From a checkpoint of a small self-supervised image encoder.
Model: 2.28M parameters, 32-pixel images, arch convmixer, norm batchnorm, activation celu, depths [16], widths [192].
Data: trained on small renderings of single solids in any pose, 10.0 epochs.
Rows from block 13 of a small self-supervised image encoder, named by matrix and row number. Each number is 200 + 30 x the weight over its row's rms, rounded and kept within 0 to 999. All counts start at 0. After the name is the row's rms in percent of the matrix's.
After each channel's rows are labels from the 100 images, of 14848, where the channel reaches its highest value: "peak at" is the part of the image that holds the peak. Only what is clearly more common there than usual is listed. The data: small renderings of single solids in any pose. In brackets: how many of the 100.
# pw: pointwise conv (model.blocks.13.pw.weight, 192x192x1x1), inputs 117-155

pw.112,111,158,184,162,226,183,206,204,159,161,247,129,180,212,150,184,175,215,212,209,178,195,232,176,228,169,229,155,247,203,207,132,247,181,229,207,198,233,218,199
peak at: centre (92)

pw.35,102,169,216,221,220,206,139,225,163,166,144,219,128,224,199,194,194,215,234,162,263,186,170,192,206,206,183,232,193,164,198,189,189,180,199,220,209,224,221,139
peak at: bottom left (47)

pw.17,107,149,187,208,173,223,200,231,200,246,212,189,186,199,197,167,165,213,200,153,198,195,234,187,241,191,196,228,150,191,228,147,170,130,169,185,203,176,240,143
peak at: middle right (48)

pw.127,095,146,198,172,210,157,152,218,201,194,176,203,198,174,165,187,217,213,206,191,148,177,216,206,214,219,178,241,170,131,193,243,169,172,227,180,200,203,197,182
peak at: bottom centre (26)

pw.52,109,217,178,169,196,201,156,226,206,188,177,161,160,219,228,217,205,168,196,218,202,222,171,228,161,226,202,237,188,188,203,223,162,219,153,241,161,182,230,174
peak at: middle right (33)

pw.140,104,240,208,205,201,170,114,224,222,193,204,181,235,240,221,218,194,185,211,175,173,205,121,181,214,207,220,245,130,146,193,214,238,186,187,194,235,216,192,205
peak at: top centre (61)

pw.169,109,173,197,212,184,204,218,238,186,198,195,220,201,214,156,187,187,232,199,190,218,145,268,179,242,254,188,184,209,182,180,198,184,195,180,202,190,205,211,179
peak at: bottom centre (46); centre (39)

pw.0,097,200,184,153,207,257,228,181,202,193,193,194,180,183,212,150,217,215,199,153,185,219,199,196,195,192,221,194,160,214,286,182,191,152,217,211,206,228,150,198
peak at: top left (36)

pw.5,122,212,188,180,160,161,193,182,146,144,217,219,205,153,196,195,200,240,62,199,161,206,232,156,228,167,204,198,164,210,190,239,236,175,214,179,182,259,193,219
peak at: top left (43)

pw.182,107,201,227,142,187,225,235,173,235,173,246,220,234,203,240,174,159,128,312,215,206,197,210,236,177,164,171,227,194,178,194,163,195,188,180,146,188,218,172,166
peak at: bottom right (49)

pw.128,105,322,231,188,159,158,195,229,265,201,199,208,178,196,198,164,203,156,151,211,178,180,202,225,195,214,185,189,187,181,196,173,160,229,228,122,145,152,168,187
peak at: top left (33)

pw.118,103,179,218,212,204,171,254,232,232,179,179,190,225,185,202,187,239,233,166,163,175,197,199,266,197,205,189,157,194,176,134,179,167,236,141,201,176,189,192,165
peak at: middle right (34)

pw.101,106,164,189,169,199,245,203,230,158,178,210,212,211,218,173,201,185,200,189,198,263,211,177,212,210,180,202,236,231,196,180,223,216,172,227,232,219,190,186,253
peak at: bottom centre (49); centre (34)

pw.11,092,228,210,181,147,236,222,203,186,263,227,184,188,230,191,156,168,192,201,207,278,165,234,165,159,248,236,144,183,214,211,256,159,184,212,193,196,190,200,191
peak at: middle right (58)

pw.121,113,233,210,207,233,140,247,220,198,177,182,198,199,200,244,209,208,159,232,75,126,183,217,224,248,190,195,204,160,204,159,184,208,311,147,196,252,180,203,203
peak at: top left (46)

pw.42,100,249,183,166,186,114,212,205,228,169,207,193,179,205,158,175,181,194,211,155,217,269,148,191,191,178,231,256,217,176,164,201,216,170,224,181,143,221,226,176
peak at: bottom centre (50); centre (28)

pw.58,086,186,209,197,178,215,123,186,142,211,219,179,164,189,237,227,178,180,234,158,222,218,142,118,183,197,208,228,214,143,213,205,178,233,148,145,205,221,246,249
peak at: middle right (28); centre (26)

pw.44,094,147,208,203,216,180,189,206,236,269,197,211,197,214,189,212,176,235,224,153,198,187,192,188,193,209,263,221,173,236,219,249,240,197,160,201,243,202,200,166
peak at: top right (37); top centre (35)

pw.71,105,207,196,177,198,188,204,209,152,170,197,163,180,205,203,198,183,215,240,219,223,202,172,203,199,216,194,231,196,232,178,225,201,168,253,217,197,215,205,174
peak at: bottom centre (74)

pw.186,104,231,229,157,257,242,223,125,218,258,200,178,197,184,170,206,179,189,287,232,226,171,216,239,187,209,198,228,232,137,225,165,185,277,201,234,184,181,166,164
peak at: top left (40)

pw.139,091,177,196,204,154,138,209,194,131,173,233,211,205,207,145,188,231,88,142,171,241,213,207,224,235,162,236,191,192,215,174,153,201,238,272,188,202,263,193,213
peak at: centre (61)

pw.108,097,219,201,146,169,169,191,229,197,185,205,153,149,169,169,174,185,190,201,178,221,249,209,182,257,184,177,238,206,207,188,160,205,256,230,207,165,205,191,172
peak at: bottom centre (63); centre (30)

pw.8,083,238,160,246,174,244,187,211,195,206,203,202,208,188,176,162,213,211,196,174,195,174,172,212,203,199,221,148,190,173,161,129,143,184,228,209,193,187,225,196
peak at: middle right (50); centre (37)

pw.14,094,176,188,188,243,183,187,218,266,189,174,183,163,193,181,218,208,188,207,152,246,183,170,223,119,212,204,189,183,205,206,229,243,184,253,204,183,244,222,163
peak at: top left (46)

pw.76,120,194,204,204,205,217,256,180,220,225,217,187,198,204,195,190,237,185,196,134,238,216,187,236,190,213,177,153,203,175,250,143,156,223,189,235,176,194,187,184
peak at: middle right (31)

pw.1,103,183,218,164,162,178,201,210,138,196,231,169,203,254,260,230,220,170,223,177,198,213,167,196,202,214,203,186,184,160,241,209,220,228,211,190,221,179,206,151
peak at: top centre (57)

pw.143,128,202,167,214,234,196,190,191,198,213,220,205,205,198,177,186,203,235,178,226,173,211,190,220,199,250,178,139,200,192,227,211,168,226,216,215,174,136,215,211
peak at: top right (51); top centre (32)

pw.191,110,202,184,177,191,218,200,203,229,230,191,167,212,200,189,207,195,210,222,190,224,203,174,221,194,238,189,154,198,144,197,187,167,213,192,170,214,161,231,176
peak at: middle right (77)

pw.178,090,240,189,173,218,202,216,203,185,227,203,218,194,140,179,205,218,229,229,208,179,269,216,189,209,165,215,149,209,216,170,216,156,223,200,253,159,190,234,297
peak at: centre (64)

pw.147,110,186,206,229,179,178,189,171,178,208,260,205,168,196,213,186,195,124,190,200,144,233,178,172,179,239,186,250,212,193,191,220,188,199,246,192,174,229,178,180
peak at: bottom centre (56); bottom right (40)

pw.19,101,211,208,213,197,193,221,207,202,211,226,181,184,215,231,203,210,155,197,179,145,208,260,233,225,181,231,208,203,225,227,155,181,136,177,176,164,190,176,175
peak at: centre (74)

pw.41,102,203,204,202,169,201,160,229,215,186,189,173,188,231,182,234,197,236,169,175,190,194,201,219,137,211,165,167,221,211,205,213,204,206,158,179,194,194,227,140
peak at: top left (39); middle left (29)

pw.3,106,177,189,196,216,205,216,224,192,146,182,195,185,174,155,235,207,182,179,200,215,222,224,228,245,180,191,170,229,215,163,261,168,284,239,208,191,140,171,205
peak at: middle left (38); middle right (28)

pw.116,085,232,218,201,164,197,196,232,197,217,209,168,189,176,201,185,191,173,167,167,240,185,199,201,223,192,226,200,222,176,184,182,196,195,145,210,174,171,210,165
peak at: bottom centre (33); centre (32)

pw.50,107,171,194,181,207,213,211,238,268,177,233,179,145,166,219,219,180,180,149,112,238,234,203,202,197,200,163,186,170,159,197,238,170,222,196,188,227,175,244,213
peak at: middle right (42)

pw.65,092,189,218,194,175,198,183,158,184,244,192,162,163,203,177,246,216,220,177,165,175,169,231,185,197,217,200,220,190,198,211,215,190,191,189,168,289,252,177,228
peak at: top centre (59)

pw.137,112,176,211,179,201,213,229,161,273,177,215,238,222,206,192,151,159,178,244,150,240,207,186,247,256,229,192,216,200,188,213,178,227,248,207,217,163,175,171,238
peak at: bottom centre (57); centre (28)

pw.80,113,177,186,200,194,177,190,182,217,191,196,228,174,248,184,183,175,172,174,240,182,210,208,194,242,207,212,198,149,152,202,255,183,162,226,186,200,217,182,207
peak at: bottom centre (87)

pw.20,112,159,211,195,219,187,209,202,231,189,206,212,181,200,224,166,202,186,233,143,192,221,207,202,192,219,202,204,217,242,223,231,216,187,196,193,215,181,211,147
peak at: top right (37); top left (36)

pw.153,120,244,230,172,200,192,230,162,203,223,242,249,177,196,213,180,209,139,257,148,212,196,173,179,165,222,198,211,149,215,183,179,178,179,218,172,233,287,188,162
peak at: top left (40)

pw.4,100,189,224,185,181,184,207,192,211,224,195,170,217,222,169,172,108,241,185,191,172,206,150,171,187,205,160,201,216,183,172,257,194,193,233,222,210,175,171,203
peak at: bottom centre (52)

pw.89,113,262,195,208,221,198,254,153,200,201,257,210,134,181,203,204,217,231,195,191,193,170,204,219,243,165,153,168,212,101,204,208,239,192,195,195,199,193,217,146
peak at: bottom centre (64)

pw.177,092,190,161,178,213,188,188,200,178,187,214,210,262,182,244,186,226,175,233,162,213,218,224,196,194,193,210,233,165,185,206,201,160,172,165,172,244,164,269,152
peak at: top centre (41)

pw.67,102,187,184,234,184,285,207,194,127,187,171,204,173,204,171,210,201,205,132,139,187,197,200,189,166,223,216,203,149,178,229,158,128,197,187,160,217,225,193,208
peak at: top right (40)

pw.60,110,180,173,206,208,158,223,169,192,212,196,152,179,209,201,215,197,181,204,185,228,208,185,246,186,224,192,108,232,211,258,202,205,226,203,191,236,188,209,180
peak at: middle right (53); bottom right (32)

pw.46,102,176,192,255,168,178,181,223,146,264,220,195,227,227,197,204,193,153,159,157,161,218,179,244,198,209,208,132,169,202,213,206,204,199,140,151,228,184,176,192
peak at: centre (83)

pw.156,096,183,197,199,163,243,232,231,200,214,218,194,196,184,182,204,167,174,190,167,212,221,131,197,242,204,203,254,195,187,152,206,220,220,237,184,202,179,204,197
peak at: bottom centre (72)

pw.162,107,182,175,208,230,165,202,187,255,232,222,224,160,196,211,149,196,194,173,200,235,197,190,191,259,200,176,211,204,155,227,207,221,224,236,198,172,170,267,161
peak at: bottom centre (73)